config.toml
dataset = "rendered roads seen from a driver's seat, with toy cars, trees and houses"
horizontal_flip = false
activation = "mish"
depths = [16]
num_labels = 18
init = "orthogonal"
beta2 = 0.95
shampoo_beta = 0.95
precondition_frequency = 10
merge_dims = false
one_sided = false
adamw_lr_other_params = 0.0017
epochs = 141.2
lr_schedule = "wsd"
adamw_weight_decay_other_params = 0.05
Rows from block 12 of a small multi-label image tagger, named by matrix and row number. Each number is 500 + 40 x the weight over its row's rms, rounded and kept within 0 to 999. All counts start at 0. Numbers have three digits each.
After each channel's rows are labels from the 100 images, of 14976, where the channel reaches its highest value: "strongest on" is what is common among them; "patch colour" is the nearest of a few named colours to the mean colour under the peak. Only what is clearly more common there than usual is listed. The data: rendered roads seen from a driver's seat, with toy cars, trees and houses. In brackets: how many of the 100.
# pw: pointwise conv (model.blocks.12.pw.weight, 192x192x1x1), inputs 0-95

pw.179:481465420544503493472555507439511460406443509501521429501516498574490457473476475456454507526474498450482578512491531537487407490457514462506509554439457517489532499458425511465522513460517491544537442444540506476481525479474497481567479473535568549550548466430461436517519555555466495480
strongest on: lamp (85)
patch colour: cyan (43)

pw.35:562476522532480499503520508505426473580487486465469439451499531499500513508530416461476515480432527479502528514476478462595558556587491471518500476449477527488480516512518468427424498444550484499510523499423527468537589465463539464484450531506559513491509513432558424480423487498453527544
strongest on: truck (100); line: no line (100)
patch colour: black (56)

pw.73:515543477474478454506500476525530555435514586429524509511470558544445509547535496495491490531510476469502558502526446521495529601472489563528496404520483481508494481443446575470495478473451543535523519462452496394498467476477450442507485421566485448484519515583554438539457520496474534495
strongest on: pine (98); vehicles: zero (31)
patch colour: green (29)

pw.176:542457493475506509518479639480572583536458495471512493541596593430499423577458534498548541450492442456452500530498536552428473470512451535542513444461399525544444461491562495470522490470533508494535502482480444488512498514544439470472460489503551469503461504472504435559490494575486524546
strongest on: car (100); vehicles: two (71); bends left (67)
patch colour: grey (54)

pw.183:470528491512467481517470502464531475536454485428474515490541491481559572502494535472526517486507487503522473622539571531499473491518475475517556505451444552480513555488452571566552464541479484464567473478454512475470462462461458536532528528489539539666526551470535552537446512475484457501
strongest on: tree (100)
patch colour: cyan (42)

pw.95:506485453463480506510509525440517475507502498480473545493455454481497515447462479460552503457566466483457434589506488498500442525492412502431466571505567577460471483481487528494538487483514489608499450449551466499524520543519520498507366514488545494584508465523530506510484506532483497422
strongest on: tree (100); bends left (67)
patch colour: cyan (57)

pw.49:471487502429519578516515494483497578477511438509452530479493429485438467465663502494495524523424584501452520469436492531468507494491503498508612493505471569438494395447483533482438510510479520494494513484463512479546461538486488554475466491539621561568510481496480446503517468509459509525
strongest on: line: no line (50)
patch colour: green (39); black (29)

pw.1:484484568512503501546507457461502473561507509431573444558560520521611556520516427495506507515473567541569474508492473525571503478473483526514525436451537571499506520469492462593492542529455476520474485550545552528484547393478490485475469573530504485504522504388491468532482455465466479463
strongest on: car (97); straight (66)
patch colour: grey (50); pink (28)

pw.70:533513486485522449482489532474456531474539511444518499582585528532523523511496460576535539445498549537457472512488542489448470525532552540474533495463493560486463582477509434490501453546460520490487522469499500488448504450548433537472469545469551464477511480475558550644540564519543565517
strongest on: car (96); vehicles: two (70); line: no line (54)
patch colour: grey (54)

pw.6:478595499537461476481522475443529426472487487486476508471560483450458527538507569512554500480510525424495500560509489500553460565509500480512478474509487539521464561468421534464538467508500531504558531526521515488528595492419566522471523500544576514520491495496451480457563494481516507495
strongest on: tree (88); bends left (61); line: no line (52)
patch colour: cyan (47)

pw.92:552486496515507480502481534469636442550491507456490451538517471503534419532480522553483530481511462507438506470502493526498458445486526507535483531442457464515483530478495519578609553515485563471460488481530463497478531494521489525523548555478379480525489508442543571530502461481544454540
strongest on: bends right (62)
patch colour: white (41)

pw.40:524485517562577547525528517549478509456479499474521567554581493520474476488472532603565508490590471484484519559502488485503504471526498486556505558494493497470382522469500432477578521514516511486485540535462379500553515471434445527481467495455472479508513504501437468539469478528514451511
strongest on: car (95)
patch colour: grey (53)

pw.15:542511519551568453592431498503513486461461498473472470469465544505518499529439455448478526534486517489524520537529525513473476511466514528528500480477448539526495418434393530489490528499466473506455486559491513526485524485499488497493491569525474504532518439444524513490486500477502540480
strongest on: pine (100)
patch colour: green (39)

pw.57:472528460473492404535558428513528476423476553434516473556544492487514494509419514532436514461484489457486487508447568523498475435466461502468510455466464475498412573543552504487489501480493461532575427508520463494493527526477480557593548549463394499608478500478439535493503484494449502475
strongest on: tree (97)
patch colour: cyan (31)

pw.184:557489431500517439567447442431525540548391504463540515519519594575492574402391501513472543519474521483486475524554515503494477496497499529475535533428537511535486401601512516552479450491505522494479461494457464484489441518461543533427504508479522454496493485499430515506447496497522493479
strongest on: pine (100)
patch colour: green (27)

pw.7:509475533486532597459551440503497502540545418449487538461442557565538458477396496563453500476515498422446545491441544461511446519466455509514538450520499501491458482449452434536525481472608494500431466541474540534511460488504475495522515498498544509498472516436408433576431511560523500568
strongest on: dog (97)
patch colour: grey (51)

pw.74:473446493494615527512499505581484544467494548507513523463464462481456457529494540494462425469511533509451473513593412459486552481403551433487490538495599506456456522535473546458545531485488517461571482482494536476539536510517467505493460546564488458479482534495418560453453545502549448471
strongest on: lamp (97); line: no line (54)
patch colour: cyan (50)

pw.160:461540529503476585455537509477436413525466537512432513468440447499512579506496550496558501553416528515535577510463505514463523488468534481530475522431422548462456524480538513508492476447585447492555523593474530506498496474436580514479527487471520537492482512513486517498450546518457524559
strongest on: dog (99)
patch colour: grey (51)

pw.20:567515493534640519533527433543556523482513512420494446554559566492540543446521449527446524451563504507545416563580472495503486519504487487542463493516487494481508561496542596564437516455511467481525542456553460513480466451470484497494473497478505544496552491483494502334496560513441523436
strongest on: tree (98)
patch colour: cyan (55)

pw.52:470491494559498462497491498495462482406515534486461509514546519571494499579553476481486486580476513450508578439521542557459474503471508480513536468414511507497471450491478502474471514440492495575492456561454430450522597546429436427506489450499474512503492557540460530505489462476516480521
strongest on: pine (100)
patch colour: green (41)

pw.164:426541488497579504490490474467442491514522545492431467492490442434494498510489582504452480570462506479512565480470457447435478507435563543509491482511505427518471514483517463489479476489453547511426490458487461469467480435482497529523493492538467558524445440502437461502481478502462504442
strongest on: lamp (100)
patch colour: cyan (43)

pw.0:428497511496502492502534445477524450557498527483481527510506564520471512534565479495496527404442464497436539499528446505437498488504582512560515533485440506509515531506500538454496534451495536484503515452561499511501430532518468472534418466551505499522527443528464476473475533502516476537
strongest on: lamp (100)
patch colour: cyan (57)

pw.19:503511519472516523530490532519455495487450477479509463470511494473513517510507525489481484507492498484508499510533434489507544496549540508490481482496479545500533488517545509573529522491503494518528481492500521542513524484548474494503488492488520514475507558526493534487492482503506557502
strongest on: double yellow line (100); crossing stripes (56)
patch colour: brown (81)

pw.36:476452505522449540511393475477495553508493518414495430488470529580503496442601500448537523527465521516544475482513526498412510535454466532516499546571480483383491583525534454529464509486487497588584528473557483478511446404414552524511533550516468504459457543489434518591443532486538417491
strongest on: pine (100)
patch colour: green (28)

pw.86:463576451503462529415502540512494438466507514558534487557520476530465488545459535548446529488503524454445452528561508502511552569527503474446559530437520574478471491519502485510530464455441483499540501494499514581550572519541524456510501489490491477508492495512566530559377509494484547446
strongest on: bends right (85); vehicles: zero (48)
patch colour: white (37)

pw.167:438484495510470533508485511476509458542556442497431517478465564558472464452491494478535487510513562498505519491452494531499473520571484552543488544529506474484506532509525477445455499506544527540504476480454450487503464504434534438456450465476539506505550495487452523494467522518482556534
strongest on: tree (86); line: no line (61)
patch colour: cyan (41)

pw.42:483504420482473485498482485537498447459513575504486496416522547479520546488486552497521498533526497529481500497502413562479568526552499459464467504529469488518519504471498468493502482519480506520492464489467516445505503479513486468510468520510513518535471503460538493479521463514458495497
strongest on: line: no line (97)
patch colour: brown (66)

pw.173:464475472484496491492542496494514464536498475452457465576547673493498547510544494482502572408487605473451557532429421578509480490455520517554478506510482493523510478512503538598569581500540440522429543456508499499502507464515455461542456495462483462495422453488447488479545447547483516393
strongest on: car (83); bends right (74); vehicles: two (74)
patch colour: white (63)

pw.69:478508568526432396534557493470466514517548528578577457511529472522514445548547548420438467485541431463536514462529485505549503443406476467485510533489544485530492527528504448539482524490512489448494538520588466484523529541490437480498542517502480519537496484529516479482557516555456527536
strongest on: car (100); dusk (69)
patch colour: brown (62)

pw.58:457500486497442567520494440462457595553455561478492491511531461448492550458558532470433528458549505502467447476474489495502430524476448527424481537483504493469510491494523489589535466482497502498576501544437515489518479444472462514458413503510439477524535509445460483525465452529562471474
strongest on: dog (98)
patch colour: grey (46)

pw.150:481454555514513498494519568497564447483459527504477533528559471485523500422471459457494475529493454459460534498518528515561473433458523474491523544476479488436522463541467515454427445537469428554475476544494503505564490476503522440541581496511507484571498474455465523474451392447513396496
strongest on: tree (64)
patch colour: cyan (38)

pw.128:493542515448522519497515517465444485479481489408452494469483516471493469467506552477561491508530486532494476504533527473526477534463504527482556481468457512633410445494483498489491549474452465496449609517466506473501462487465423419497560428493513580510521496446474532537496485487478452435
strongest on: dog (99)
patch colour: white (35)

pw.50:422510440497491513559450417502479519437397486534500516511535471506494482471576518459486452510436441516494486471553494485465493476465487501523525529525466437507525456492510495491453505583535528533484517485452507464531484476539466435524487543505496481575509501509536518540532465557480552452
strongest on: truck (92); vehicles: two (84); crossing stripes (51)
patch colour: pink (25)

pw.144:471486480541530461498460503487475417512450470574509473485478463497481525482508492462510502499530503568504435462437471504421493532564581589478432511452519466486602500543456512504458490549469516512481524466440435491489535482491473524555536547519503511517506514478529435532510507533475553537
strongest on: truck (100)
patch colour: grey (47)

pw.133:499455422519492517592478528459438435512536511509475504430406494497492444480475467498405441523566553537490568448459512508560550518531528482447400473512502489501461472552500423555435493424500510530467499600446471469404524498496457538505458480527499517600500501494460568544400534546479456502
strongest on: pine (97)
patch colour: green (35)

pw.17:542476511406466504571487516522479549450486511451579469521457514507507525568626466512472455524455458431482561559466486585502568541430470529491440452441422508506493487475494554433513494487500510453490539550420497479525467516453470536466538476503559540537450475552549532448467421476490480473
strongest on: pine (100)
patch colour: green (45)

pw.56:451461427500496472538504473470472528507474519572483467462492543484508534489476512519449511461443549499485491458509470468536542473566515510514526435492482486537461482460482497430534453532519527512506472502501504459447459501546538514515507486494522538528478518493531485492468644584491469510
strongest on: lamp (100)
patch colour: cyan (41)